Weights of a small contrastive image-text model.
Model: 22.9M parameters, 64-pixel images, encoder arch wide_resnet, encoder norm batchnorm, encoder activation relu, encoder depths [2, 2, 2], encoder widths [96, 160, 288], text encoder width 384, text encoder layers 8, text encoder norm layernorm, text encoder activation gelu.
Data: trained on cartoon faces, 21.9 epochs.
Rows from block 4 of the text encoder, named by matrix and row number. Rows with one number belong to one neuron. Each number is 500 + 25 x the weight over its row's rms, rounded and kept within 0 to 999. All counts start at 0. Numbers have three digits each. After the name is the row's rms in percent of the matrix's.
# fc1: MLP up (text_encoder.blocks.4.mlp.fc1.weight, 2304x384), inputs 320-383
# fc2: MLP down (text_encoder.blocks.4.mlp.fc2.weight, 384x2304, transposed), outputs 320-383
fc1.1330 089:484472479509537479489482521479458520506511536473495505473502519519507480487531440449544532523498497492526498504492508494495455510503534507494476522501501470505509504527485517484458490498490475
fc1.1331 082:535495461535494484492489491493443446500483524498506546514543520512479478503477491465535509461482497486503465530496479525482521447483506470482467484526477490492523481480490513488459482537491491
fc1.1332 098:489501455442505483419499500487466489488461480510498483506484471503487500468458499505501480508487487504506502472485505522486466474512464519518498492500477501517534462485474493497495511495538487
fc1.1333 109:522512504491517500528440523516509503514452525505495475470454467485472511495522503462518524503521566510504532498527457479486480441491522494470451458531495491476478489480487521490513488530475532
fc1.1334 121:477523506534494517517492499502445530455525528523482503484485495506461457497498472537489507511471500507517496509538476492486493492493484541528489488549479528504493527491484495508504476477524444
fc1.1335 095:506519469510455489504468488470496481510502486470500478492486473463499486516493479492512474484512483492494495483465513526484454511509499518537520550470503498496528435475488476461481512499473478
fc1.1336 096:477508490476459483470467538533475505515449482459504507498486515498493493489456516504523505497493510460518502501512475500532494510470451514528451557515532439525563468505462531505485540539466443
fc1.1337 093:486496516455502461467500509488504491542489506486531518506517446488525508479489478510499503505488503504494489507497493482484437492533475489501497523523510489455490519499496530493451530513476517
fc1.1338 092:475473476509533491480496494489477451497485504501484514506505498460451455466519477478522549531474487532524472519551468512516478488511501488504485473520499467483505457492487494532454465510520467
fc1.1339 093:502507516502538472517534528492477493507507503518477512478478481472487481469532500505502518497495523443504541509525429510512483490478478500452488484506510475478497493527481508534482453513484502
fc1.1340 083:524479529526533490476448500503443476519489482473481486472474506510523509497500409505507515501500524507503480484511498466500465518462511463493471463504483496539502445474509476488480524481524502
fc1.1341 095:511527474524475474526469497474502505491491506499523483466504530468484474512515501493494519503453523479542494508518475543494507469488488516508480494539512478516475492545435529458471459489499514
fc1.1342 089:547468465483492495492491543500496445541464526499522487497463481496449525511541518487494477512520532480506491504453484502480502495503525472501498528460523499486531492463484501492486481530493507
fc1.1343 096:461519484492490487470516533477467474497526461500527549488507513502455442475520488480532547495474497485537477497541434510488512507503489497469459477479506504494509521503454532508488504506506509
fc1.1344 093:478499528514499471488488535491464475524530460488495527474504485468526425500534480473499525508470526483543465515472488528530480502469508529485482516532505492465454475481488493468434475506513477
fc1.1345 090:508465453485514490509501499540517500561531519461489509503470487512473497440492508422556511505514510489486483488497469484488469493525480476517472457519492504515490470497499488552433495513488523
fc1.1346 094:525509481503484478497517538488501513501468509493504521496497481483438480496486497452551533496492483491518491481545463484488533468558515513466491490484501477505465450497490477479490500495478525
fc1.1347 099:507485510507518487495516518482493471486482534512525546487483525501471452465479498453555529487506546509501504545539505504511511489575555488490528496511487498485462507488460495488472492526543519
fc1.1348 078:494477500507464497492488475471497507531497526453518540472491489447505496480516495459495537465509491494515472473522482521513472501511522454491481508494509465533534455487490485501444448472522492
fc1.1349 081:468490499495466441492521538525491501496471502480530554524509445507510438496481490471519514452521490459497490487511503521498505494533488512546470535519520477531473508492482545514509483516455537
fc1.1350 122:512483461550494477507480544512446459571529498478458516526473498501457495511512466512528550500500524479532505466507477493463452520500496503470483463529530474520511459500527512521487487503483514
fc1.1351 112:511531456504496537504525502464503491485443519502529500519517473489463502488503501494490498480469442512480496514514515490480497491519535489492477492497503501498521504501484520467499485533505516
fc1.1352 122:484523514498487460471501487514494508486462483516465513524483483487505474513445518490526472490456507462508509496478496499499492523469493524532487543483482463481531507523462555456483517507456475
fc1.1353 135:498484446448504506467500500520516519487491478494537498521479453497515505511496500489516537473515511487486497497475513496507502474505503458506472504440511503474526506525508518469490483534501518
fc1.1354 129:515538489509498513509448538482514531512486544492518510527487486432449498439480517489567495487485487516555477525557482515505444486505517507499520516486452485489484517476484504497488470496531470
fc1.1355 085:473493469466496433538498562502496499494490504516545534537490499468479485514472522454544486443497477494542516520530462502523472501529542468490491503524494461499489462501460480525479506540475524
fc1.1356 098:526511484481514438522461519491494525450520479473530508496532498449456474475517512469491490495481490532528470497518492535484476485507515467483477530472476495526470473489465503493473497537461503
fc1.1357 091:506509469507501503492518526455517478485517509471516545501465494499453505469481467466512509497475502475492519481517520485495483512510506472471498524499495487491530454506498496476443482521527493
fc1.1358 082:525528468453513471499505500512461493529467492483515492516500442498495477483540516472517514480466492504515514512539473513475453536513528515529463523515491470483477522473446488485438486518527475
fc1.1359 083:476466503529487498447472544511467466513522510454489541524519452464455472493478515447514476481460494508524467481485462465496472475490545474516456521479518491495531509518455525543490490545481542
fc1.1360 078:471500461506510499456497558502475469498487521473515511530537498490452481474517475503537526528484506463547491474485463478530510477489539495466497480542539447484508470502486515475494446538534554
fc1.1361 081:466520464486470495489505514463506492495456537456506514477483439464503487507489491509521531466456493494516473512507466477489470477513510487510481483467508482524492465511451510481447499530477485
fc1.1362 082:514496505483508515488471531501434496535441522512523495520500494530457491503501482471491498519524470477529492501510510500528465518501505503493487532519533512486490494517493508467439489517519466
fc1.1363 087:474471478488483510489455506511516527480499500468477524459476517447479468502522467457497548512495547500491491455527523459517486474525501481531452505517492475504473496494498505542474464499521473
fc1.1364 153:519500504535488496495462539477512471465530568471481502469492497443485499503504482484494492536487546512518483501492532447480527453505557505531531522513511498457486517451502516494507497511463506
fc1.1365 104:466531527499528513481528492510436471481485479509480524501527478497464480483498473482526540465479493488505533464515445525464511511499452513447492493506476513508514495524481521491494467512505516
fc1.1366 115:509503521500549482483452477477473464526490513469545490473462448499512530505537461487524499502526483526539511481477502483500434529462529467509523518522473474488494530458506470489469490502503518
fc1.1367 086:481477474472521489458489511497481466517483489450519522501542498462449483472489492524512532530486465490470529469504488513523482511519467469491486517502440492518509453479499504502474508489534505
fc1.1368 086:531471478462515468502525537506487513460483490474530509472551465442459493460513486477553481494476514537491462503505502490487519453524552480475505509499476489529513479500498505486463447489516530
fc1.1369 102:543511462494507445464472525499505480476518507477508519528505458471480494497489481495508510462499477497541524522514506499487525477547551479501558480458529490472525512516498471516521512505463523
fc1.1370 101:477513506521472487463496517536462509487511465525522534527525474474513457463493513498539525464463484502524511538535430504497465517522469523464458500511523468555526505501483509484491480534538494
fc1.1371 106:460460504522499509515442513477428522541512496499475517469514508500519466473513422480503535532540540460526507471477503519498479518538477541494505488502526495503502478492509495461475537529519499
fc1.1372 078:472464499459454480471466530482474478522494485473501503519510441511447462492483507510503536515525533504507471492538505527504474472518497504483456527486519511509520510457501526479467499493459519
fc1.1373 131:522484521520495517474490542453525481466566557480489479451466515469507497528501495497486478526470551533535460487510534473453499446473539519523509536513528496498488478426513488471517497509508495
fc1.1374 083:523497537483481511481533471494456523500477525456491532494515509459506459509523470526468533480513546519494486478530476496498472520517522505493457511525526477490502461495497544468492490489480536
fc1.1375 084:519470500451507490460505491470463475504471493494470473492488504511491490464498473466489523496481479472472486474509505476485525508498513498507452504490491479472477462442518499511497468498468536
fc1.1376 087:477502499498499480467545511524478504494476460478498512478494496492481501505508480474486492484481492451519489502499493482506522501507508504534498492533483481491509500523452510477474499497500520
fc1.1377 096:486489456477499470479499531476480461504526494486527545497448505505478493531489489474476524463456489480537488510517516475514482474502521494480444490466501498526510448496471520463482509518512488
fc1.1378 098:486456494454537506483510533470493465487488515487494532494514499511487488486521464456500549508491493497520485492524467453508520462524493504456479467473483474512466520506503517498463465517556527
fc1.1379 102:500498495508457486495488463460419487510479460465533555467526417506465499489524461473469482504525475500533506484499485519508436524548480476469490536497485502494533465521484479482470497497480508
fc1.1380 071:512500522519539514500519544463517515486518530485478484503523505451483465515480476509503537496466519452510509527489512477485512508549467494482500482519490456475474447479507524478437514485499522
fc1.1381 085:517508505509458456471494512475483474508516536475530536500508472474460495528527490520557545489485499515501519486498497506497492462548527524478475518518489459475519455537472515519478518472518515
fc1.1382 084:504479519466477461447519494488518471473497487482530489471513466492449475495490489461554538483491498473498499511499475526506504459479513484487493502492495502527526511479443529488486460557502535
fc1.1383 095:513451491541498458481540551519466479484489522509477489471488483468489446507503493480557524478494546507514464529508472494472463457470516522497508493514505456518519485483497507470447453511466508
fc1.1384 082:466479465527528460441496503536448486517506532465509552451532497479450472518503519489477482516516533522542473512515515498516509447521494510530487502504496465500490498533485496475477470484474529
fc1.1385 097:507492516514529471493447503540504490488466486476472503478460517485482506490481534488533571477544509485534500499509468487462459462498526507475476479522533519458496498497478515492481452473497544
fc1.1386 089:518495535497537459476476548486439470506514500490532536482539476493517435530519467496517521527498496492532491506525500469518463532480517488507515489543506492484495502488476524504491472478508538
fc1.1387 101:460455506511539477487513530497428498541524475493517525530509483514450496477525495464545515473509545481504474520476494526511470491507477532465479470524506509518449537503524537468464462535517482
fc1.1388 078:506463501493464508512479560516476503492535471465509483481475444467479464496520490512513500502471525511525506459466454492501483459487528509534467500540522441528475511483484520515498484520482528
fc1.1389 083:456486460485477499496500526492506484489482509472500484484519449477488464464503506509511489478488531483487489508483462514494475475464516513551491503493501447490518489484442485493476442508484516
fc1.1390 089:531484481533517482449503516471478495489520504459498514488532488465483449473482518484557474475464482472544518496533515549499463531523498469493508522513503482534521479487434514480480451507467493
fc1.1391 090:473516470509512438462483503498472451482486525495529528489489469447515488473504461481505518472503510454492484477536535492491511501512533520532476514502466463487486452492465510468470471518454491
fc1.1392 095:485500505494534490504530489489460517494496498472513544535512503473502479491509492538540512439496480484544503489539461507496489492472488539481460509494494504517498484511470526494453431549483507
fc1.1393 115:512470490463516474508505505504454497503516500477497552500494488487485430493513487510504491540496526534516436502481470513521493487482522502478464484559480480500482474486480508501501488512513527
fc1.1394 112:505489488509530454523472540495484491504478502506493535518493501469458497446453496464548516493500511532540518530528455532467442511543521479471514465501470474474468504523482523519488496526489460
fc1.1395 084:510452447468528487482480547460494495482511518474495509471497447490498461497473507476494502470477480454499480471506484486496504512507514473479491496490512492489500451507451522490443505537492508
fc1.1396 128:514491487473497501472536524476528503509501504465511516475487455457517511480484496470522496480505496494478474521506510486508489471519522450507463520450482507467505494491485534458472477524514541
fc1.1397 082:504438469507494459513492529467446508473532504461502535519518482457533514507531485497522516491487492463484502514524458496484491511474485511504471540549453477523489503468494500495494502506545484
fc1.1398 102:498456476455507493498489496530474484543538494494519509498516485456477499493495491445518526531477501541504473530519490518521482498506523494506455479505472471480462460493539492571490485494506547
fc1.1399 092:506500498475485484483480544485517485507495526497520524480528494487518443497483468475500535538513484495503493493501503481492488497521504497528467534493493474501542511464475541467468458499509519
fc1.1400 094:488454528511476493510520533494487481478523499459497517448465505487496467486550502509510528497469502502532502481551479449525484443533540513486484542502537489495470467471456521479486485520474506
fc1.1401 089:503481477487490471459474547516449479479502515453525517465497484499511470505511491468539502529518489479505498486515488489478457485508493477531459526544485468462498476504450520476442487518499471
fc1.1402 105:483514503522483514507468534530493523484480500452509499470486490452437490505532498500524541502488507508492469479505492516476488444488516492517488519543518482492512467488469485511490493484491493
fc1.1403 083:517495480484478434462489506476497535525519501444511537527513459479510446531514505500525514486479514469494474476534519479497512490501525485512473549484521460490501499479468491505474506495493518
fc1.1404 100:455502489539473510470479510477456511487461509490463490477532504562507493478477463524478523502514511501506521500509499498501522512512470545481477532556484495499483496511492473467513496482521480
fc1.1405 109:449520536455487515491526466456426485506498497460520516486505441540459491444505476493539516505487488469507520507491460511523515479511509483496476495540463517509499492532487499480450460508547554
fc1.1406 075:521457498476497491475521499508480460460496515452498500491513496439478448481506533480557480516463517508552473512514458517486487481513533494544489527508495474493507504520455467496448472537510527
fc1.1407 130:500457502462499459519486524480462435493489473516492502485496491489502472496499472498477507437498477497512516512539505474531531494514475506487534521474511502493469521455510530500515507458463471
fc1.1408 144:505476513510492516479459549482510486474529567492508497455478512442505472526506494482499475520500524520509450513492541439461493451481542534527513502506513477482481489417492511474510507504474507
fc1.1409 098:520495460489464473494500515529482456540468503446514520499514475470480466456475484480545551467508478504506459522501485516471490470536482471481488494498494516474506494499517534510475514466541535
fc1.1410 118:477494486490467503477517490489492505516488461506537500463532514450499513498530509506509470494473470499483508532535479489479513486506541478516504508499544517504507530498485539473513487538483509
fc1.1411 109:458507509506498506466482507466527475472493526473515533500464489500462480457461504480525487473467467491508542492528497467518489507546507506476474507491512519455502503478482504505467521504529528
fc1.1412 107:498502535516500420491487493514517505462468467525499503508510503469479496541465491489534499501453497467522505471506493513496499514491464505546491562466466482523557465540470533480482528523443491
fc1.1413 100:468486479487468550467526513463513494490452502523509520453513498525501490451481489510509471480463456496523510505561500464508498496542499487488507498471530539449490522497527491457482552514503499
fc1.1414 100:504491495500497490499526523495478477492470478486498526478489480509444498485466496512512535431474515501523501502542451535496502501514520526502463535460549517510540504551498497483453500485527472
fc1.1415 110:471529496459487496480504531475504502498463530477490508474469475452479539457494490484522494445487477496501499496530508508492494515531548510468521512482520514491526516504482522465503526502533526
fc1.1416 093:536505499527531477501482501533507501500458469472489474506496478483523473532479492448475518510482540507478479472492490482485449502488496463510478523527487484491501505462487499548452475477461498
fc1.1417 092:475502495521529435478524535513485498503526471521515550483513518475517433508541496471517534527464509510499485505522472506481503514517524468519503497500493451489490458502467511499474476518535536
fc1.1418 087:466469487510492434538470523480467497493462508503497511494527501515497460493503522476523478438494494476481491474514470506486471461547487482484494502528493476466519523481492473459453480504459468
fc1.1419 068:452457499482448494547471526481525500522515499534495525483509472517473489465460521487465507526512515473529501529496473457528500467464506539506500496474505498466506508516536532474501489491516534
fc1.1420 086:512522491488467478454486529495513509475444484454517499488499449493455512500489539524530541480474510496524462467558476521446512462499514470524468511507494454482482509526494527532467439499501515
fc1.1421 090:498495487499534517478526492508449499495477492468546476515451461476452504529501491489525513452509521464551518484484473534468501507468529500502494507525533510507491473471468474528499480493478541
fc1.1422 088:512491496516511489503497501490472510483488558457493517498469483498448485519466523441494485455493511504539468535547491466497527474468509518489507528535475452504498493500486463543477486504468515
fc1.1423 102:456511522465482474508484537502437465478476496478491525482478479496497453452511509487521537481487488475532512523509514472487487489566525502463504481483502489498491521498498549531507485506488478
fc1.1424 088:534509462534471488526470544470499444498517477502537541480471507472447467477491510495497491468485497497560476525495474489462499466541482491497493518493549443483496527477495541519474501512482525
fc1.1425 088:503510486505508499488491550507501496533485551466530562523496469451484500483509469511531564493494488522482509494539506525523456521485548519489502533483452476540519490519429527513475497474464474
fc1.1426 088:519482485515523477480499520500461438515491504460483551464506480471512454520528454470498510479507528477503461509542494486497462508522512492522485516497502495522480479454503508494481446503501481
fc2.1330 067:531533518467511520516476518507552472527544477484522519477514460508503582505512513484529507526499486522549491481478470543478539477496466466508449520515529514493496511509493507532538502504473491
fc2.1331 051:514540547491491486544495480546493505524520452518510496468501485523476499511516516533506501568457472549549481476514489490507504486465472505502504539454512520522514494495500492515489473515476508
fc2.1332 086:492531541528458536505464487461465519465446487501464504477499500519518534520526541576464475529500501535489510477526508485496514481488499541459525532464489534532530513496494505460534519506517488
fc2.1333 133:511481483503465506489550484496504513500517478518478513503552546525542490503499491530495445487472461514486461505503520553527526555481473479486530511492495502545527475521512510513502492494513478
fc2.1334 144:510533488477491537503490489482539519528478514483514458506441479448518552542486526486485481516528471511462509492481536480490469489483538481541494525459499525452499501461523455517538504486472501
fc2.1335 091:518467539522534485489512497537481464497499529494507560464504496520540492514506490545503528497501493496513534520494489498527502538485494489476506453488468468565514539548491521498504499512523533
fc2.1336 090:555505531504532502512507478499482474505468478507501506488477522520496545495473508510497487499460499512454513507508468521462514520484504476500492508511503537550529488491479455478502492533491505
fc2.1337 057:526472497508515495480518531488504455477560459533518492522513512504471498529489544511506485527527528483524500485480478509451483518481476510556492537503511505487526482529456497502468530519473490
fc2.1338 069:505548499499489499510477534520514496547503459516518541479499507483560505522537543544456431481492495520536494539513498541530475541468476470496540493474536516490501500481508537466510518490458506
fc2.1339 082:520472509483525495547540476523489497529502498521521489512517519484503558548490550520493492464512504454453531509476461539512481521459480463474506468523503519556501487536498467509510492520510515
fc2.1340 074:534526491475480514473465510469527494472493534481521505460499450484535513567505503511541523539510512466538498509479507494527488477496496518532467497498491504477505524488507521519510500482477526
fc2.1341 094:490503516465476526499469480490536527490482531495489474523486469503509537509482511507497484502544503529486519510476564460492496524492521473534531532459459502444488471486507458526545550495492465
fc2.1342 065:496491546465513480480503495466529509437479513529487488448505482499517501516521480485503525522510497517464539494501507439509551469535494511485493544491491497477510533492469505464529499498516520
fc2.1343 087:521475490484479484515530498507479486547465513489510543507522476481505553510518534552506497451489438471499503518517493491533485527465515452484507471488511502560545520539502497474534470539495509
fc2.1344 081:520523514470502472505479530520513525481521528481497511495543487469547474520533510498547488533486491498521480505488493503542511468475479520495471462480496488499504517521494519501531500466532510
fc2.1345 096:501539526532481474486517484483470549450460482552496456494516484516551515520483511570480494492494470507517509462499529528478503490494486487498518525443522524520539528530456495447518505496489456
fc2.1346 083:500531477565514515543500521518514540551481510518502546473464499511465513461499511487535514484507512513489473500530501540491487511518489453492471527511535499504458457556505533564474489460496523
fc2.1347 076:469494514476491464567476532473534512549477491497490518533482491492519488489494520490483475467516484494533477494503515527552462507503529520504490519483480510487484479499536530482517507479456498
fc2.1348 056:512498519493497475498515503493512484531517491506519525475553517506513497519507501534532508527537506528501496482497538544565511503474473505495514487464496482516550508526501485501496501507468565
fc2.1349 064:545509510513507492492511515561523499468531516497490506497555498523498542493520512494499493508488488521487531525496519517533514501469453441459511462502501494506522491551516511541498515474512564
fc2.1350 141:508509510537509471519489527504467494536506515520498486510484501478494497532531471507528519520526502498537512500522459526510475512484471529492497447524494475510490546509510504516497503484495495
fc2.1351 127:499489547558522496519492516484489495496543520527509479495501516506547463516510474518490486520525522505519482494469517501507486496462478514518529521510490451539471499501473499493515469501476471
fc2.1352 146:513479486507538483499491476530517522481484489495491501528477550513498523502445515485507486490448531528456503518497512515468499486482483474538469525525524495521495458491474450511455497543481488
fc2.1353 166:487491480454489516513494501485542497517474488476530491503478487483513509527495501478494479466510461466491487510483544503504468483500519498509500515453503533434499461490539480520522536483479513
fc2.1354 152:524547524485496517559492490484532526492519504529512485523482523471478539507494498507498444532469477559488487542507529509501541499487557532490524472505511524459449490464504512499560488478482502
fc2.1355 077:525533505523483489481501513518519483473513553476488513493553517525560546519560493501486516546506471548516504510489496497532501515493499514473496494519519492495505479491477517551531519492458522
fc2.1356 089:494481526490464517503483537503499456506489479488480547507532531509498512511561491533490491477565471483511500527497524467525504505497504542483523485460478505508543504518510482476522490522482520
fc2.1357 063:475486561472463537531525502463506484517488512547526535475518512473492500492528519526516504515491507528550496519511515481519488449498468531497468471501503523476481514510539524450509519510478522
fc2.1358 054:527479530547527493512528517470521514497505486505452490523527529499473496519456523502557488480545525481523513489511508482528517452534499514491499453519501498503513543506526503511517494487501517
fc2.1359 057:482529501525482479486480495532557512472497503491506503465502493496502478526540521549514526498482500523523531461489503488504519484480510465523497509502499474526519465531459552514464501507449556
fc2.1360 052:476496511478524515472501500501527505514494512534480548483482473515529533487532521504499534509501479535522473530464557503520514514492503480515478501467504478541504503539528459507482530470469499
fc2.1361 051:548457502501479484509511521527527511483471497513495529494495464523470563506483485522517523491490480477517497499519517484504513505492496501507490493485470505479507527565495524509500537493484517
fc2.1362 064:554513518492493481474562519515498509495538461507527535510528515534561513529515515510492514555486521495512508540482490527520504520486486479485473456462525526506527524528479516495490510489492529
fc2.1363 081:540482448541482530486532500526540497502511521514503513482515523562495553470506514496515506495496511531494470506545492557467500505491478444464534538478574507536517498567488522537513494501497512
fc2.1364 215:466515490508486522510526463494463517538484457528527500493531498528500488480500486509504513450488446477481517496529461543512475544498462494470504466498503534517490506553491484507501500495518502
fc2.1365 103:558477451484515513523516494527510499512512516490524517506501469451470543494485528525519499448480486484485487502496463519500460509446523450463505466473512495548533527505513490526513463548493524
fc2.1366 131:540512519513530513508483477494516505483458570514499471503476460484562538536489506511491481551512485523485488496514488474502500495461555479530501519509489481447507517477507497518555520484477488
fc2.1367 073:505519531512476520504507512500503480478491513491468469509547491520509509534505503521527489543517495511524503470512465498505519491504483547497491481503447515493489506512492514496512541514506506
fc2.1368 062:517527516490500482507509477531546520505475511527475526455508482507563482510552530519521485514515468509545529506509545514505488522501493517464491507466487477521516509522483499486537510460480534
fc2.1369 098:532556468512463493507463546502512512472529519475508531485532473494512492547537479496534467523504466470519516506479516518530483493443496542487476488467492484520527487492480537494492502466497509
fc2.1370 094:516494526498533542516477486505539512493496521519483471513468461513521548523481475488476496495509480520481512501463535478471473525467488512505523525445453513509498504491541479503512525505463483
fc2.1371 099:474543513512509516499475499484456513530486462521482510505512480517520490465496495472509511485544513479529494482459467517501506482520481534519501460573492519455482501497530473526481504485519458
fc2.1372 049:491502501505473509467520491525503480516460480499476558456501482503489516475510512489527521503503484548508525514529509494475509483543495473479480517511524474529544466486481521515502481459500497
fc2.1373 179:472530464496458549515526464500485518532469457539508492529532471546490513475466491502505503454490455475476506488518479560511467555502467494477507478492513542515501512545504489509503519510509489
fc2.1374 061:520496487541491488540496477496511515488488489554496466537503502546554529515491501528500458516455490486529538520467519540492523504497479531495539506511490528500496514548512521543506551507528511
fc2.1375 077:497499543501509477469530487522514452492489498489529503509511507480548460513518506554510542528505461501504508500513525501510524492527509499484462481494484467503515506528466540474525514455492509
fc2.1376 073:512497508531489486505477520491515484495488527548457503478508508518518530497517518518431459488520482503493494484492543456503530523494485515520523528513458499494533508514535508528532534494458476
fc2.1377 089:528548504483474512465511502506485521470494494511499503510481458526472534502490531477497503482504490498523542515510482524463485512505477490502475503465531550497554524506493479474492542473495469
fc2.1378 102:531528488527452488496526486491505509478499471542497460520515527536561487547518492537471478522519459526511511498475515545466483534506478492479546537492527503542571483523462496481509532493487476
fc2.1379 099:492527511484448510449494481505488499498497480460507563479541482503517527487519508529544531495531475490517536479519513497507471520524469509497523509476527509513509480525480491468487501519463520
fc2.1380 047:513523491478565519495523470510517502546549449502495504497506544541521508480512556466532474527477486524523504544513493494512561507492499439466472507501547491515457491543543499563490524492516497
fc2.1381 059:472494494526568507478536485554530524510480499508479525431523489570501508509481500534514520457483521516528509531548451536467547507521495456457491528528556530519471503516506501527515516457502520
fc2.1382 057:539497527512543466490530499547505509467494487484500503496534477511482533498498534514475506514483538547491533501496495523476549528468488500501477494520481461531539471503501480531502474561434524
fc2.1383 081:521504491529480500501468505520554511511502470484487551507518487469522503511499532508516472505532507481496479495449561539476501509537499516493509508483546512498520480525496524494509530489441496
fc2.1384 048:495507483510493470517518496513516484523496513501503502457497485547500539502538532521550522490509508539514528511493540544512535522477472496514527527474502488532528477472512532478467528529480521
fc2.1385 113:549515451525473507481532490510491480491546530481515524494538520499502515490531514496537469488473498523463466522527507556484510502497483463461542507476533504537539473558479509564495466479495495
fc2.1386 070:504492488501489496505493497506496468547500471472507521486488491488479517521539501514531545495503494482556528501475490503527506480486483505509466490503480515475533515527511500535492506514494501
fc2.1387 088:524521493518532489534466516500494500523532521496500508507479546453492500475480522484501461502527492498466484498458503523498518491500509538486527464522499518477464473505542472564506472492531449
fc2.1388 058:491523509492460499473540489506504500503503485490459527477519485537493527479548503504491502502528503524491543502485500522509523486518474498510502513504508508550509501498467500484499493508499500
fc2.1389 063:539476504484512516465499506497524495492506534474472529478496477551497531504555509537521510519506484489526520503522528501548498496522478468500524464485492504530510517498532492515537525489504542
fc2.1390 064:497496531481506513529498511506518446517471510517489460505498503557516523493535508553481504545536515526522513521524461480517513485479479490492513474514506511498534538519534502517548495492493519
fc2.1391 066:529498515519518512520552478513505469468503440529485505504536516516514510479507526500469542501451531560509526525485484559487495534521478493496498492475567531544523500550486503468507517497467526
fc2.1392 082:496477458477524544506522473475502514506500560514486512527469510458495536486483570519528458492504472491458540488479519503477501527460493482482514464520480518527527488521558480490498466538515512
fc2.1393 115:495484528513513483525497570503495494499536511488497521512539517457470444528530482492537529507483519480532462480480498482515522471458514546500465464493490445509465524491472538502511472478557502
fc2.1394 115:518529513482474493566489496517516515504521506539497520503513526493485497521506489503485456519503484555473484535491530515490509512488546534473547482478524501489472465499502496493550493462488509
fc2.1395 050:509528525485520518509532503519498498470514501482484508476494499541520504499519521471548542503501489515521476497527496471499493488479500437518462475475488518497500493530443497514448473516476490
fc2.1396 150:491486511448506495505491509477533498503524487472522514479503510475508492522498514479485471490534502477468468509462557473516493458492524503530516530453490518444472459481539490494522511479479475
fc2.1397 070:486531508460488470517503490511488525523523501492486474498513476513483509502542489507472538512540504505519549494478492530501548500545506500474508517500492518497461513444490487501508516481519504
fc2.1398 115:521520501510487493472528446503486509465478467509517479472530495536546489540491511548489477486510460515509498478487521495481521501501469469503523524472532530531555505526467471449501518485501434
fc2.1399 072:487505519523517532499519471550516521497452480521503476524538495523499504444485481501481477516465491512488484534492481520500530501478468482502474475496527528531526527536505455468503510545528522
fc2.1400 089:553536485502509508490519468539473468505460464507513491545536492580508535504499506461503479509463523522506465548485459554494497558506476489462497456526525537512509502502530486537489511509478478
fc2.1401 060:515483501542537521508513507532524495494541478502504494537498537544486510482494526477481506492502543507498515483487474502488523502469504497490473470541495489527491505470500492480484486507503559
fc2.1402 117:506503494558514505497493510522494487498509528493517523483484513523479536467518560499524524485506517531488496493546480515449492468506512454455493525498556493532492474546481531547499471490499540
fc2.1403 059:524499487505465523505528489535522490502499510500486509476523503518500494484550527495493530512512506498488506518532496508555523504510520495465529513493522516539528511505498498511546514495520530
fc2.1404 091:527522521513483524526450533495488501518495481491542518466471447491534540529549514527504477510523507510538507555483516508489466490471484459503502489490542501480513513480528460516516521507450539
fc2.1405 119:465510507503484528494489500485471553526495500475499530489503491484516511464503513516523496482534503460516538484510495483522463512466478514496533438505490529501487529542527519463532500524533534
fc2.1406 056:513511519486510464514486492553506510480488514478490541477541488508506533468561512509503494493502495522533492524496526510552525537496453504495478527492496443537529491535458499496493524480494551
fc2.1407 165:466485560483531497519499484494463473518474492536477468479493507506522467487508461529475552486517469505515484487508510466522494492526478531490503512503483516469457485484523504497546535449503466
fc2.1408 203:469522482506485528514521463493464512546472456534523498505535486541506501488498485506511512449494455475489505493532470544518472547500460489478501480502501529512498505548498485515502497498514499
fc2.1409 084:501508536503487462514505509483519532476487507461513499488547482510545502553512516540529512523523460477541503481495534484538492473480483484521511541457488503523516502509468537489545502494472518
fc2.1410 132:498501532530527518496475510509509537501514535535453466513472514554522509509453492507483483524525524508482523468454530487492496521475487548540529510529454500492491483480519483514498508477509440
fc2.1411 126:466492526550546518536488548519480493518552511510488480526469536515496472503508450491509535511517524499492507508471471513505479505466478540506498464547481465504422497464533491540493473490502519
fc2.1412 116:503464505502528472492507490519495520490494488506487514496507535517513522512472528474515512485465517541438492524498505507473527483479497482523472499525521481541510464490453439507455495526476509
fc2.1413 104:477487539547518476503483520490478503492552518492494505495520521495546475512529505543522485514518523509498485483497505499501497496475488520509490503520506457519512484489487502512514458496472504
fc2.1414 090:531478485478504514470554490533513508515487471499496488483527516506526504510485526508499470476447489508507444511463522512512547499520473456513504488511529531494541527538524487503521477515522465
fc2.1415 136:464481541543545503523487516509468504523555500546504462520496537510521452503508465505500504509532522508507486493458480524504481513458478518527512485548460468507455500466512482514496460480495502
fc2.1416 066:445521561449498498494553483462478524480507526535458536480508569516525495446531519540495491514496477490503527488517525476522528514494442512485512476492471543505486491489471512470523521501541495
fc2.1417 091:488498571496499501547473507494503497532499531494497496508517498453536471510543510511537520513545479461531480479503514478575508463461480538518482469508472501479474525489522514506519511453462520
fc2.1418 069:542526523518489448550548471535508478480495508513482517508546513505537493534515511504477519499494502551510537548504511563504539502549483497495510516468534491525513438555496483513517553476481539
fc2.1419 052:540522487498508505521533475547529473493510513504499546465515498510547551510516518513485514508515525524510510518464497523493530575522466458465500503494508482500498497498490523510496520532512546
fc2.1420 067:514475472556543509527525538537516520520505473497502530479503500527499522468488548501507500503497519510523525493488477555468520496516489486461509513469558499514489471574515515532518505507513530
fc2.1421 071:492516469473545492493504511516478460514516518473524495570478532515474525513476539468519518467495520447497526470474516543463487484528467474519514484509489514503489453544526461516453498543480511
fc2.1422 064:482497518514467483491479525501511516496508530428480524499520438483482499513546487501512546546548484497538531465523507474544469471505484493492468513477486447548524489540427518452462499505453555
fc2.1423 101:504526553439497473512508500486477480499505505514479495519521488486518470502482462548519519534505470487498495501483503490499510496493521559469505492480451538498483483502535561535546479456519453
fc2.1424 068:527569498489502529509473465528479530458454554494494499472517477513491500453502521492503467522507498541502471557521516476503520481530521480524516498543482521451511520517470465527532486489486506
fc2.1425 068:496507521539546490516502477540499491518496480511516496480530467541506521485480530501505491482448507509536549502509466520476469471518491468453522480466504525510489538543499515482539526498480475
fc2.1426 059:478526526522500509512517517500510549519494447482480490498529437521516531499534519487488516471443514504524527491469498509492518482522502524499478516476530511520500511537470507472481543505499505